config.toml
win_length = 512
encoder_stem = "single"
text_encoder_head_dim = 16
text_encoder_parallel_block = false
lr = 0.0014
max_precond_dim = 1536
lr_schedule = "cosine"
warmup_steps = 390
Rows from block 2 of the text encoder of a small contrastive audio-text model, named by matrix and row number. Rows with one number belong to one neuron. Each number is 128 + 32 x the weight over its row's rms, rounded and kept within 0 to 255. All counts start at 0. Numbers have three digits each. After the name is the row's rms in percent of the matrix's.
After each neuron's rows are labels from the 100 texts, of 14848, where the neuron reaches its highest value: "fires on" is the input token at the peak. Only what is clearly more common there than usual is listed. The data: two synthetic voices taking turns or overlapping, over music, noise or silence. In brackets: how many of the 100, against the usual share in percent.
# fc1: MLP up (text_encoder.blocks.2.mlp.fc1.weight, 1024x256), inputs 0-255
# fc2: MLP down (text_encoder.blocks.2.mlp.fc2.weight, 256x1024, transposed), outputs 0-255

fc1.350 138:112111085123071091141123096166126059120158118109145161152095081118161133125177111174106134078184111108130199105074131130162218152099118091185147147110243140091121100163163085150125103083150106085137075139111142168190098157181128081153133100175075152178117110111111145132177148110149196173093113119075119145076135108117138074057118120107148106076113082110126105072149127169131149126152066107096121153111076136190123125091144120076118099090102129144112108131156213160100061129165172111113165151131165111169142108134151134117121135087170108094117162121159103126113157135185129110191155183162079100174130084155089069147128154089141075121150130078132127162154127166119100106118094122132117141125123131119152155155128141167118110167104143096142107115125123129150074112188129
fc2.350 147:182076136088131094097166111117105129145082144118087127162097136110131115159108080073140085131085177163100116147150163124069160123103093117102082137150052131071096162131093170106114143139157156155113175132097165124139143147209120163085157171061173127104130154166184142177128124130110084106132173083131107169146143113166080138199170176094161183147164174159099133177135121127118147072164148156154150170136155153114146111141099148133172137159116093156170109155133093066105128103127122153140123162151127138076100057110127120141167126148096113094086105118146171094121089080165218114112118088071119162128083148060126108094059093160142138112091142111112122099162086082160170127156130110141207110122113119107180116149111078079123102114151165157143118083114158144086202132089151
fires on: "blue" (54 vs 0.3); "me" (14 vs 0.3); "six" (10 vs 0.3); "this" (7 vs 0.3)

fc1.58 120:098130094207102120080133204149176092177048141140151161122149095127110170207208103194162129081177130058074186103108110121144193140095172096145154155159106129150083104078118154169149117112118129120091135126153175158122108135136078175159126096122104156120118068154145182138081151110181162165169116098161087140110076084151137146082087186143140077168100086121157152135120112158120121134190135077148092098086062124083094084154160128101116188143142138143119130083094099126099159094098110091125100128109148160138132156132120129107143134148117136139151129128059158158082108197153151134133146117118143174178129113145081125120064128087164157126142140167118117139160107118124070082150085076122139120134093111160168118181105149130121091102075181114115165144132142140151154083127171
fc2.58 140:156193110141117107126218156137133173119147154147089119109121169166079133100113093124120111133089184132159119123129184146099135123112123100114145137122079178189129155082102134118132103211102149096147098070112110124187154147113116119094174130149181138108125099113112104144144066130025125134149097160157169111164178164093113163128125122069124141134060150126032108073147158138145134184137101151126180178113151100119101186163107069075114153159124102137145176139123129126112139105129117135098181093133085135154144140128150209162129173156155194139124092112126086092080127134142116191081119100183133091103117128171126145144124129115147108126083154119115087209096167155131155083081078124098181077115087133146137141120093103145081099133121122109160175189098163049110136123122141
fires on: "chair" (79 vs 0.3); "child" (12 vs 0.3); "change" (9 vs 0.3)

fc1.319 115:139128148129149138062167142122123058207169138123054109063079207140177136133100090150102133079100123140073150121128115164113165168106122133122114112155141061131157206102156113175109127144168161102095108115098121118117090130165062121084129140127123120154116096115093070152120117188145076062133133092121110097154107131116132084161133134121161109113199133103145120194102097163112115111083170164119081163123154137113080120098108175172094097113138107126128069130189102162108090149116116097117076077119121077112109138090131082113105112087140137019179105175131143080124211091161122085173115095137120148127136158111085075157099124066140142153183161150126142134138113090099130070099186100145078172162141174108110112133169132115116117157138105083111132153150117154106099163126150
fc2.319 110:199141058106092088138083126145145194110050151096210096144138127091121126112171084107172085140082132118167128136111158036141117153154129106141128102076136151135101122096101127144119135120113087131158196188113114134140159133112161175160123107101166113142153139094146185094152116122089101148147132126145155133114151117132121174040150148118071162112103091109142155088215111110087135161150053148138174101114101151145188072162136103144143180127115117143153210112072139157131173088100153152171157135176159121133159157169145141119137108121127151193083057117156111164087143143067092161100149175181142162128107143172124157139111102144160063087103101060150119142100149124154078152140084124101162087098102093126115122120099122149116086109118111174130124130097174099173127069130130
fires on: "<end>" (100 vs 12.3)

fc1.628 114:153107069159135141098057186174134167174147130147175083109162161151083143130110181147141137076149165171082111112127167146130149091121127113180139103169111149136144091160143183158177114116121109159115144119170075085058181132159087154119144160084032111102146173140068100151130099163169033149150149173174104109144106070135134137133123111166133125129110087114122081185157106110084085159119178136098098133139076123133099144163118129088094203119116094092154157157137134154070163147117117090141125114137146107172095113164084100149147125136115072053137147197158134126138185147199148132145145119124162095083102114111127112155097131053172117156117121095171113099129128106130100116081114144122126093107150091063127184113085170138082149137120143150101100177128135086153089139176087
fc2.628 106:105203203096114137109190102100143111075101149111112177142111102149084111103150103103148111111116130086221112091133118169117114131160105137101135119061139142097119150038142114131119132125125149084124128198092115148120096098105131114103127135133174139152125110111141155124109183098078171108096102061106188133170149140131130128160175109103116169136144118142152140071090172149162152105149123127096158137099145034095136124130156144076130074131149185135108164144144138104155116140101147178081108131103075078082125147098140092150138156109136107132102112142096179127161131126073116152101110151154128113228135152180112139088133141197189120096128184098070168131141141183137137121123089095144137167150106165216103062145152125150189151091149121078089140103147094091118121148057195
fires on: "<end>" (35 vs 12.3); "-" (21 vs 9.8); "left" (19 vs 0.3)

fc1.312 122:128147154135096198100096150180137152142111165204153099152166079117109091089091126191133112110125109129133120107101130099077160151038120053096143139138071108146114156101128122095085133103129178147204167148119082130134106096115085124093140129165099171099065135197134178114129143107171091189143131046142133135093112073126062134113110166124192133179104079130161161117134085166173143138149119153100119094152142146135189154177074178172162133164110155151102111105137174121098083109183107139156158070145147084181084137157116141181151129115140126141160097113145109096166054164130114122122174162137114154120102091132115125063080125095167141133121129148104121092095111106136155094126081112157131154116124171109116159118156070110127197126065122120107121205093162091096126114113131
fc2.312 119:113193104160152060119143141182115161080103179095132133151164080078146068157116109109085216140164126093129110182149115120077117119148119156135120132145122104113145137112118112110123110139146091137107029098130143162156168122126099150179120113096102086185105149103070128165161097148120134092130194169091135141110114160172140168078151105093154095190133171173095103125189141058125129124064115101143122173162081134130101144103168146096160126121118166136092183191155122111177113122035129106139089121123155143172103082086091106126136092083160170081190099148105121132102117161130131141136145076141150087160129152158128116144140100157118113060161089051137168136150134105126103120173155112150078126127131077102138156143090133155162119075138154035119158145178160151150097103163152
fires on: "start" (61 vs 0.3); "farmer" (32 vs 0.3); "stop" (7 vs 0.3)

fc1.200 090:180173054195129105105099163088136186166147079112144187161097098151135170160122128154080119149118057149143118096129143164125082190105052116198113162067115116150129096158169131116142184150105117126120180122093072094150147105143129078113156175104166152094131111151104151164127075152103188075096135102171122155145134156124098125125139091205147118111110180107120161118132109140132082180147141107133127145063087185107090129138141188128102135128139114143147148108133135130133124134094124183101138168092119149138166152116158101109125071143119199135162113132116060038194096149113103122176122088136134137174129106141131138119121123192096169072123128108135111031097134159118142100144138073144128123097114156098138105158097072163127129148119113124144136121119128049077099145149216
fc2.200 088:100133159097081190185128113184111070120158151131107103152107130171153136016137135160175129109109154122094115126151108079103127066095160123120163101200159172117148166094100060143142112178140112128108107143149133127102155130090125163161093139118159072163093130077173123122135160137137095143136162103122097110131178112075156120070162118122092137091140158114133096066120085134093096184142132104157135108169156110108124180146131095163171180135136149143122066158109136129087160105127101090140145096121159141108095133091099116174166158102101102130055163141176194158037124155100143135149089103144086086091046165138124107173141150069191089132084116165163118148147114161138133129117168126129135118150164157170127118071123222120097094117124143144153120165149111181156146142180063
fires on: "road" (32 vs 0.3)

fc1.18 091:128109159178119135183165091074064098157142158131118174102109130101149147140114105151122124125170095184163168112165143121162124132160096104153130111159056113128097141195182119074106091149159090112123135117155147089166104067107066109153134107101058126090122097182116121107145133093117116088155105105181146106139147131075114125112065144127195130150120197180141184123101145127141184193170094103080161136079147063115112090137127212118139139138143130168203103112068088111141121148109104108155139121149153173147114146195148130124085141141167142073106014121154136093090099170158148119113116076139106121166115146179150154165153078131164177167142148121120126155119162160138137122094124071134121175115156154104129150131153131098135194110172120113137086142147073119075074161134106
fc2.18 084:115158148091133119121121131172120134143140116171103094136169142152168110132137118129068095120095048133119130149135127095082138102097162167061135092166171130130141165143056132138139142150084157145110106131131121141104149165160163122112147124143167131141099129139144137120158107141118096170138140114064051151144106119147075140117189183089077113126084106115131126183145150088172094094094133118131113175132134129156135158231073093172084170167160149143084163211184095106059158081055128149061115209102114110096128076088161138140112165147125116118116203172159097108111167123142091152114163151134136132086164060118121135101130176189154143105113067134171095122113104124156115098148121145102111065144067137142105091094067138194153104114137158135117180115137103162194125103148144
fires on: "<end>" (100 vs 12.3)

fc1.231 088:130142146160051120099117131162088135134194112120081080136156134162047089082170126091138187126192065136160162130142110125146143132148201110168145125145093087152113109185099173111112192104114111147141136152135138162147126163081125128090179153106071100135104177145071087109080068117135160159132126091114174123134072045165136154107108109087163110098114066095179184141157046127144129141172138131164118030111134095104127145087149118142121131156122093121130142126110179135143145091121134140133141119070154142101090107097123135069100189134127137148146136144126086104112064140164180159094094112136138122138159076107138086116096125114098145160138153085130116165125098131130115099142169134130186108088072182079116223085119113118126151130107079181059097122119177115143125122118138
fc2.231 079:112071133106180168146144134100127104174123149168192158074088209148161161166130091195115088160054147110108077127125124128106109141094078136140113118118104128154077149090154178132163124155101116186151104058145156135076108064170138100131123104135107124068187098198139124138204126127129136114122139088122135147121108157154083093089183147155140140143116152140088096096117149113105125093131133139152163160104082174098128140174143148107104112144054138152139130102108121148093135089143095144126097129115116205155153088130126115146104071109128130076125117149163111122145160119141120121090174118146119096144103128139139129099178121153199064054087164196081117129183221140129119185066105122120112178179174102135143112096132099159093106109174181077154101161087131139104122079105097
fires on: "-" (100 vs 9.8)

fc1.561 112:149144161159075138128165157113117164113074123133137128138038135143101131173072075172165133146193155098111184086109132054130165084086155077121133167162112108111157141132140129136132097120137141138150162150127134144144124146189073121159120168133112173133108059132101130165114108150087046097078144118170196170135120133169067157153105101166110095169114139121140116100204099130136135105154165076161142087133112138138142149132118129103160170151182131072088080167164164130110090112087095112125114154139114081161092133175197117140144113087205132116067113043163112140088089105122187110132180125141151171092132084140167063100126074062113117155111152127124095084179132084103141113102124095107131169151140120110155146124170123119133107161118142103130133062136140138154071180178158
fc2.561 118:152111164140098156119151109157134068091163120095132147088139153084139117218122103100125084120117120111129072133170133113094102143140095196104094107150167118156115061128181053102134159167106112113131080110080081135156161144130189143086201149150083064167123178085102162077156119120124154096126152139143093077101140139103142098126117133054134067095112080157158149147101177137165103144087131151129059161093088140111110129131146198118171126128188134162134132117128120139193083162163110154147109139095118158138136080100182076072150154090075107141185103150126191083091133121151112125163104104146123116175126139154111156120121137149193164122162107146146177148119125143108076138164117085126103074132225131101074159093159107177157109151110116125142139145120149052152144100082135
fires on: "school" (100 vs 0.3)

fc1.4 115:175173208088170088091152166170100113108124153130097072122100165123135146146086082137098105124127084134082144127167130132103174094108163101165163124185082157122114120129200168064138111123116185074101154113153119120129082186057161108106136154128104138082120073132135160072144076201150149146153114129161094159073130145114128099090079107120090154114112158118146123117189134168086098108144130087140112114170152165124127123143143139117138115145143084069142129227109142145120055096136139143092169066119113147123106080133146155125178107113126085108074075119104066114122118172108147118142050083219098128191140121156108100134135125065177145118076133085129082102143140129091129153141150091134161130123136145153154134113060165180155127122173088115137123164165104084127161107154156
fc2.4 110:087103076145117179194123129097154172145112089127145177109138102133096104114127171134117129128119162066173113136116128122129089132173106152119072112139125112165074156146079149119101114114145065171123089149120120150165116090160103163121148080199082147185143116144103100167092124065091066056127147199135157163170140094136134148165130117111171098158118061136138097051061096141125120113135149166153177131121134112118121143178152070147132132145148142167145109107094107101134154163133106168158069200122212147155133184112051130135129172160172106144142167184152162169158194104148113130071109131078121117069104105114104152049089099168085133153189107155120124166111133143150119098127125108109072161114125132124137141082123110140103151110098182174138128081079135181120106157167133
fires on: "-" (100 vs 9.8)

fc1.401 116:129116145137081183114208121121111112125110153131139138191130111117105149151157100097161131152141161122115132054172083112106148122115103069125116110127154141092125103122142111110114122146093099114143191118126115146133118168219167156181161187133066135101113096116116064147111086146060102091179132091152089085164115145089130115144132126074095103150071106155145112115141135136142177087141096090153117144178119162164139109132137158078127078105121120167127101141127114151161172114132165115109146095120153126149180114074205116094165133072107119091111134069175152119038142164136144083134189166149127164135104080146138087125164159128132136158144088098134145201119089104088117113105170141107185161084128119106113156085193153126089126149192145067109210168122100062163145157213133
fc2.401 123:169166156191136114117076097126111162092170110127176136089122185120140144144033159147179103091189215109097076151129147146140126118120191129087169141080112169092141126170149120112086164102105135121108058143120082121167120114162149161084154164110106119249150137131135156160122121126132128105059146101176162146133113160145097148140109157084182112077144140107115178141118142055177130098143167167134146151107038104141169114158159125117114156195126152127148143111126122129118166178161156070105112106072157131133133036137142132114146093099111174093146163116157104131186105119173104141137103091178096139080145142133075162131135149122089132139093188106082142084107105079157109141124127144110125134172093144099061146138146088091163156123110112135125116087090161114149079120123113
fires on: "school" (76 vs 0.3); "blue" (13 vs 0.3); "new" (8 vs 0.3)

fc1.691 091:125152181171152179137106179130189153104118192130102199172074124121064152215103155087132159129171119122130134077138128078114173153144106151132165122175185192146112136095120189113143156117103189102126104044168125137137162142093101127164132084112104108136082061118103117169106132125160159117160110147140076116165148080141130099145116134164125107086109142092140173143115146167104075100139129059195119082146070146104161148170123137197138119092126135115120103142138114160124103179107112160080104113132105133130096095093150142119112140139134054182114177078116086109042129148148114075121082135185102090109147149102143105122068150075159152163126162157124122118104144136116140150083141101146155155112136139120162162110095179178135098110091177083140189128063108156110095076102112
fc2.691 093:121085083093083140129204108123123175214140105116170007077186090158138139129132211132113121128132165106142126151138132113139135087101141117066083135143126113074078112108143103145133132056146093135117183164133160177099104141166148094106144107199094163135094215134087146153075112117123153104156128090139089121131117173134139182047134166071153103118118092122091114125127108087143127163171176141112122160082156077180151120144150100093100148127156071105155152116116121095115154085161130093106081155097162121131143170155168168109194156120122156102090115085106196147173092135129137132131145136123108177128147126169137135120185125144156060120139136111103143155088181134100050137150098161081156114082128129137099085148115105074162179137157128120103113133114130127109133153188132
fires on: "chair" (26 vs 0.3)

fc1.150 115:086204147113092151161075180100089177188118110109128128162138106139142080096161039152140139126060103140093051112122088148139135146074164124127154160121138162102112150100147121121101138121140162117129118172145089108165132119125190156118109100113151151106111124170097109155132120160095090125149126090131164153083120175101133132161132118131099128173139170178106148064115117159117143129096119145153166104221142182134114151102117187186089103139121118089129126128097180108066073120111155078136121116195165164155137101099144096064177108105151125142175065174116165162134077112095122159134139128098145185105099093219101113064070140181166155120150139145167133133152134123160136114171136119158159164143174146159128118139114101125086121116120096103123153205135210177176087077159136
fc2.150 117:175128030173166142136178079110142125049134163168111120158086090136168139137161118150128151137176094120141193120088148140114070168119118102136110121127067069171205132072130064128144177136142056111124139124100119150095155142137088100107178150141117103140069144105102152095118168128188139135069086147147124098154119107166120124117107114132105094111114163142163146216111102107130135158140109135124084142064096118125056154130101140135149177122118118151113097165178110138172115144091117133163101109085102138121078121140162117138115079105138147107139146124129103152136178181237123096134087103127144072122186116077141118145199150158128109148162120148115085046093122156109146155117168116114121116106151098112150121139136173120132085158137156136119136059129093061153223145106078
fires on: "car" (26 vs 0.3); "farmer" (23 vs 0.3); "watched" (16 vs 0.3); "follow" (15 vs 0.3)

fc1.363 102:118170111119108187120144137170101172095120121134136139097134123096107173121152157130154150084127154122097140133112128141128193131110129103114102140156156087132125163110111116131151111193146097103068123066160059134097042160149095109110136123116115222107153139171125069159081113135143186106231119157086131166124136077187152152138127074083136156147136105123161132087088122173138144135068152158124128111115076105133059153072121125127104102125127136145115124085140093102111110226096144157103113070124136160167143108124101168121056104104088151066094162120173147090119141161196152093123138116132127127172137112094098138147111159058171112146179131175068091106139080104127095119121107112162153152102158178044130133145139159058111148189175118070125117142163112163126170107140129
fc2.363 119:088140126085168150131146063101115177114131135150141153179157096199107126099134147084135141153145091139196121133138093139176096079110160111174133122112155106092148099130124119172141141107102152087143124125126176160155078097114112123136094165100125179138144116081131079101075153142119151106125171125097170136089091119156130125122151197236131155178126136093156121071094116110140090078130091093120129154150164104150075123084130146122200099106080144169051182094152163144099102098159027087097105115139131151159114143132098179111153054180157185115100110091114099175174125143113096094162105120149125220175191161148147139160144113187114136105151172108095156139065128108103086135123179096158167136117107102091119139112138144130126128197079108145160119163134127178165151127151127
fires on: "-" (75 vs 9.8); "twice" (22 vs 0.3)

fc1.80 123:138133124138099180145112091132108192166165202101081164085143165153146150157103140132123083130155083127127122141105097105119174126106153155157174120106114090145141145096052124103199161135109166126120156113070154145104079151144100099190171104122106136127144136170218104147134173160154111138153159087173154092169112120113091153092146154162164094117118142130108183128083087139151060156086131096097165175080173119101167163145105090118118114154141064129135102155143155154137116079118132136135107118091144103132102147162113074125097177102173111086123113102046133070145123245131131091092172131098113156182097112164121085189075117126105133192117164120113103141110122113127087107147095122154124153120139061145092067166159139116185084140111164131066163141107126077159115183090130
fc2.80 114:124103158096144118128138160150118058125124093182188092129126085034059167101122097151141181192122135139154120107177131163159102134150136155125110099123169142170095133129177162080100091134108140167095099109175137112149179098142098141082110162195123116138070108114052179118132080099117139103116135094147122176079153114106171105131124085165119146132108152130148119121142121162150195113104155171126113099152109120184145135090111170119157138127099164093138195133133099153136188178091120148106132159156085140120160079116185140158135117158115076105104147134228141150099101065133138132106119161135126075114104142131153180122144102144183109066131045086123153095126105106147176143126095127117068144075132178122112183114139100139065180099186098060112098105120088160067136104129140
fires on: "brother" (32 vs 0.3); "not" (19 vs 0.3); "farmer" (19 vs 0.3); "stop" (12 vs 0.3)

fc1.324 094:117131106181114133107104108116113165127118160169151100105142142167146048090114146174196076141135136187102094162117138123191176084085123146124094182113119137186090111084170100126166107124141171094112156150185147146134061183133110089109107112122088106212139108167152136139122148153159136132114131149123081147133129115165141126155072147106113107121083206074115146084115139194169114167105111185174093178152148089085148082126161206124121089107147126105150111095116086151070106129112143125181162100114167168123051130157136125205154117100135125119167144106099159130116117122132096137103168144158151163135143130114165125080104183141107166168098142134079081162107116100089129138132109114123130150135083173075117146081101158107042107056144172135104186159095136078163095093166150
fc2.324 090:148118137117175119168124126151160148133165058102162097160075163120099158150148124125119130134085214120096170108171108133083123123167158127061087110093110087140146157156124122140096105053158079182105118098131145148178166105136107189199063135139174139092094138032134102153121159113127085119182117134083149151124119140093090138079153091128117142164105046145174124152139086075115168146147121099088173101172143148160152162113106071098113153120083106162141166117136167142130219114189162142103095116130123123191179103109113118126140162095168150156140088122113075147115158158135146164124121123081081104117131060138122185173108142091138105137133109120226126141121104167160119130120165158143140118102137111175091132149143090132151145119096090094196080166115068147150130106069114
fires on: "<end>" (100 vs 12.3)

fc1.226 097:165174176178142168069126154164171110161147121116161120110107110139114144153126097128078093153131107125113105158154135157098107163089170115161124126100106067135074123095115115131104153100083134061131140080147178139166116095054105167188162152100095135126153149157110120166125105150131138109121123100188176193115125124158082146109046126154079141140128174156093149175128123128102169100145126111191097121154132104052104149132077196131173106191174188130095127102112124136140148162087124137160195136149146076159167152138117166105113177160061128131154096026074122125142075081109095117141098091138123117128190114150101097112108158095134172152142151195181131071115140117062119125102084126187155081101169159072160130148096136123145148165156133107113123130102134055136103117148144
fc2.226 107:118113147108113131148146173080139119173172139144132114163159102145144083140159148116104114092125148131150153114100089088114093074115090114153130064183095188138132145137116116103137100141121146127096142100142136137153170160116094074074115113150140115111107090121178083160136119129122177150190151153059143054151138099135172137161164176141152100128129135115166183099138185094111050169200093153084170128079097083131059135106116077120127142097112123136123148116111076093086134103157096122131141111132182148148059098107113202146123143113132148128125047169168147080141136103140117168131132169138105102212098195105102179146133132159088096095126144106134153156096077111125111187098162172079072154116109115167099193110134162103103092109200157148155168132160140180140091140125035
fires on: "chair" (100 vs 0.3)

fc1.103 112:144138134131116162161108102163144140139173111150140111106108145092140058125116160157169113164116160200145107174131125137137145145109101159087089106120109149150083127093138156078134142084146126131135121140092034149096150054104092079129132141148113101119136139175121201122155136152129080099179095136121111177128133125167122097099140128159134109170098189067167148109083101104103147164159124095096112099141127138222096150113159134135153114086142105120107115148162114096112042161120097148101180192089127117159152115152112142127100127114104118139085151076229136088117100128155111096170126123122023115204090103136115194082079113116187151125187087158107120077155087154122120095131157109101128156107108178124123142081153108100131117180157120148137120231141160154144146180182175
fc2.103 115:188128110112177188102127149132137116157059160169157179166104120175098121114084101097086157127126072097147128078174146137124111151185136123132087149121097115155123100147106140122084117118138116122104068094154199143155108206107118136117157117145171111120134108114122089086151079117088160177111160109177143172179134132108177143104139149116116065094128175149107078048180142147137127108108114131141136193107121135050117167215137119171084152134154136157108179090105163131173203112117117114101066054137087120181084144164159143133144184125115120137153151145057135120151149109093177148109107138119181134095173180120102115088087139141098128085148148084104143189159146166117140165040148208141123128113163090155135126129130169148134160141109142122086083095099120130100092104119108
fires on: "-" (98 vs 9.8)

fc1.627 083:113100120133139141123111157118074131152129080133108104139107158088154135093161133181164118162156087149124111108120080127138181111126156166145113188149147105117074123096170128151133161116164112166126122077091083198113102088126091087159139091141095158076086097128151114148114163191129112127123142129132158139095157122158132088155142173167094124109110168160147146075156111145145164125204117143162195079131150111133149106140140124049077172165128153076105146144144172167086099153145144045076173126134121162143097136170147087120137137139137150082188178089167096119120072145132130140166100091197117126126133085179151124126082126146158174136059063106128051106080088125131086141130097154168108071047093164095156136182113188123134112164116192132160202162118170118154089149142148
fc2.627 075:159160130154127128159167131091157142100118143151149140105130129149065149156116122059128149147138166125136140171149109098094107144146182062138113102124120139110165141085104172104106125146146158108140156195143139067125139117105102159082133101123208100178128134150113167137163112120122071123136174131087127094187126106139106121124116083072146122155127109123093100121128120148165150130053126142110111163120085082126135172123174109175100064099124153142113137135112140091108180136056118219154097202096137111080122141072153172131120139093127089164148132172102166120138141159116128115116158141093129145143141177170072178144182126150091107127226220148110183083126208122092125120102119160055121136134131117138151077134132077142100111076177105117059095102152081198098181079115102
fires on: "<end>" (90 vs 12.3)

fc1.88 117:100112156159185153155090142168086142138191089118114111143101113165159150134138073137123151104082170135151090099137140077056119114167149155169141088101128107151142112091128165130102134126108141087135165097080094154146103156196163141165061194152075134159104176109107091076132112058129094154135147127154135128126156143131180102079158161092192068147159049103134123147150151148078107177115131167166099128161080105156160168106155125103119121110156156180144111104127110105147131140083145113106126138124158132141185117100194082111125091065139112109049141032096143110146097114157119136113097125182095155115162179143127136164098212113123155160137116169105110157186096119166115112106149101188132147115165110162142095141106121206059149139140149161096104115136150051129113104088153
fc2.88 121:175178087125112134052160104124090138103064131117117146153168166119096132121162160131122093120188187113067126158138134183178111135101151091075104134124155129056102112191124064137134169124131150184056147136153124117141113109153104154130159085155121139140153085127123167162109174167097188054160116138140123125165135114102134159198148168147070105159071173155135126119111110088121139063102123141133112120108129122136143079147091137177134139175091107121081185141174165118105064119140104126122155084123136132150087121184093159107080115157085105098141141204131138094088125101097156117190153127130160122134107111127130148127147056100139121078117170062150102145082136154074129106134120110108117136168098059139115124134139150089205125156080064099103183126084125206151139169166134
fires on: "blue" (69 vs 0.3); "new" (14 vs 0.3)

fc1.454 104:175101113143124147153131133137084132214099096109106107137058152152129121173179082128095103069132100146136095156134144182121141139133109116146092164104103123166104126199115062160169063085115108088092045150134126169110157079194104112109156101111129139123096065132125105100157133127088161152152151120090132133119160167094100093128091128092136186107172167151141155138092107179175078123080158093133107076152083186144125091106137151127175176126181107158167151116139131096095126165147139090144081163110116130075185122101072159133109112139141123115106078140147153102136105123148101139133119080092132182172163128149117133192047132107115181143171139189132111143112103121128139125160126165163113119143190167133130138151091111149197200140131169061050123169168146066089102114142117
fc2.454 102:125182148114147110120156130166156131097062147130157154094184111198131107135119141158181237136117132164072143171109122130110136102139139097146166099123121105141110097135129114084123159167121089104136127102103110117132112160077146158138087093154123112091162200146107114103093153125149093115124111058110139124096090144091187165117132120128125120164101103121147077136138109077060199169177158137090136179147088152123128132122133126192065142137145042095105109159172102134148167110114066161137132104148170118205152131135107108132157121147107164105137187083125148189118089146040159102154146121134123146115131067092165122044155113144136111115092157158111084092193136154100149102089140070074175158159113131159118114119132145144097076109102045154190115154130100181159153117161139
fires on: "-" (100 vs 9.8)

fc1.531 113:143114211159109154092123114146082153150152121135179080109141181140147130145084068162129113096151112224170149132106120137106125094181095128107148090148148160146120138103142141082114159165127138165112144107178090125135126134119158152175171104138161165089129173142104129192148106088154188152123141149143073105136154046120181133126098194097123137157127143157121166122096182143084134120106117139166125143096128047098115101074126197138087110149184175114138132121158116118109179121139073187128105147113155082098136130189140136087147096093073155141127098107140135093101124158116116142093164121146075146130130082104083164090130144061151113157121111154133097120064151120065106210097123111137187134117162177154100155120090097100175131102092153101106148155188153079115154138195221
fc2.531 121:096105071129138142151146111089157168123151125179131143141098154117107138077141132171088123124136081160104094146166119104143121163155148113176132103121126142092108124148130128204156139132136100122120159121134148126138132090153156082136082160116072098153133111150138148072128096117088073109110124132075195176167149152184040113089161093071093147130121153093146121135108094112164088078193166150147161098174183129087122166134127124089120160110121094131113164178111099117159141145100166083195145107167088112080163107077127106165110147169118096120085208157151203137106132098124179084175109172093121128099139084166152064140104038154129125142165118078125163109154091142176206077162121098098096135115175116147137078101178130155083148087131100101139098114092094137105091148093051
fires on: "road" (93 vs 0.3); "window" (7 vs 0.3)

fc1.273 087:127114158093148129150143145155154109122100101128174131133118154232117106080164113135108095124088130136142164153164177099143138128134184130160047192134105142179140120101069139086121094118088124157108143054179101059124139128174130147127127152146117124195086116127112102107091083142113094139133153097087108154156161111068137094119077121181082047152111111137113164087109116102113115144101173058174108054162076172159141112122179127138189115081066157159154103169150126190092154139155187107129146174167170156110129144158145160091152150095140180155192123112194141132108139119138118085106155083090124132129093122172152130147144067070136149160129107134127118081142097203148126099094105121130123155132065104126070095069146139171107163095115129130091153152127103091121090143121161
fc2.273 086:160123075151138138083126126176118165169154149090048032130128142085146175171139092120122135135142154110142113079064112174146110142143118080098160094141154146081136129134187114158136106125145126118171136134113152119123088105094130122088133108113168113058139135077110130168083149143150057111118125151175139121080097132226150142117115132094159157115170167103168122124193165144171117120159106151097152208101156135147147172098095162109077118116136088145172134066142084088125084111126136108159137128067158097150135128084118071208117072098156070099121118132088102134133121127166123182179083144203152109147155148171156102120103197106115131090083142180124156143093098140156136119119096119115161112087148176054135122182138101118172068160120089099103118148130164128130175124163084
fires on: "one" (42 vs 0.4)

fc1.533 125:121151131082152195172097141124103123153132136087132134096121105128164114186116090137122133180155091140086116149147094139130113190092138147205101091134172111131126160161186122132118129141205171087137171140169076181106161183181111115095129127122057099146196087187136130100098138142150133109166140117109125171140195126153085081106070142121150091128149122103148152042097104124151092150147141075150185142162135110105165149177123113116148116109114110123170059132163170095129169147054148153127154115130139159132201114093230082172112190109136117125143110048122108123083099134160173107119187122157127170105128142154162126057055135148173115115094102139117136128127114092159139129140105080173138149095128139129086139076103163194094108136096126131107126156123138156082090161128124
fc2.533 126:131138156137148140139105129097132156130118165129089125139071165080086185128117146207107094141152174156172120140122100124121165158119125133089111073105130086148168187092078154121074102146066111151138141103102135130096086081154055158178145161155159199126087154078125148158151156105121081166157104132133141155101066085146062118134206133090107137143146102118102181130139117146123128137091099102156122141083168147152154084200135155146144121195136152106131114136134093183146067085151203098117121094157154114174175133177143070044110095095118143114145137136134156118169185157143129123141138149095101130145134137123123145193110077090150107074153194111135086119115146168162089063080098159137123107142140119104109139140077174124080126122083182155151141122099058112139102154111050
fires on: "<end>" (100 vs 12.3)

fc1.641 116:142176107166137165133093171118190099156174186102209098121112107064098136164082112137112200140133088147129184120131097078145117129059070110174121142119135037197177155119071133135181149105084127146145107096152122092122107193130154095084115078105148161106114108108079120184125140129122145118149134161126139170137146156098113102180185079132075130128152179150145138130136139125146150096158106166082096130116067113104095104105178211119148092109108164165164152219103102143113118145082137099120135163147111143092096054132160066127090073163129149148094111099171139149118130179150098143179111158139149130166170097117096095128102149178163130145113177108104145097104150115166147161126139133084154098096155177128131077163110127096149110146165071121091120123080163111154087144110127
fc2.641 115:124134122110146086155156158133123146104079122141049164105116147116133088098167169132159142168083130131140090151076145170111129101169237149143143149167191148125164126131170160124094193133188131142106125156114101124089095061112118147099135165173116118111133144130151090087146128137105118111124123099206082080185113137145078134102123160154115095175132097184151132178092094131108116163104151064124180184171116168157126102168111072100098087155115147077117101086113173160088117108127118101113175129104135102171169150155128116090148130083143094077182110165126116111103145095110115120073131178145092108112128128170094164120163161108100146135115137065147082113146142158103133190129126130193152118142088118116132173092137187150124110145027196180186177138204092126095104126130127
fires on: "dropped" (52 vs 0.3); "doctor" (33 vs 0.3); "garden" (15 vs 0.3)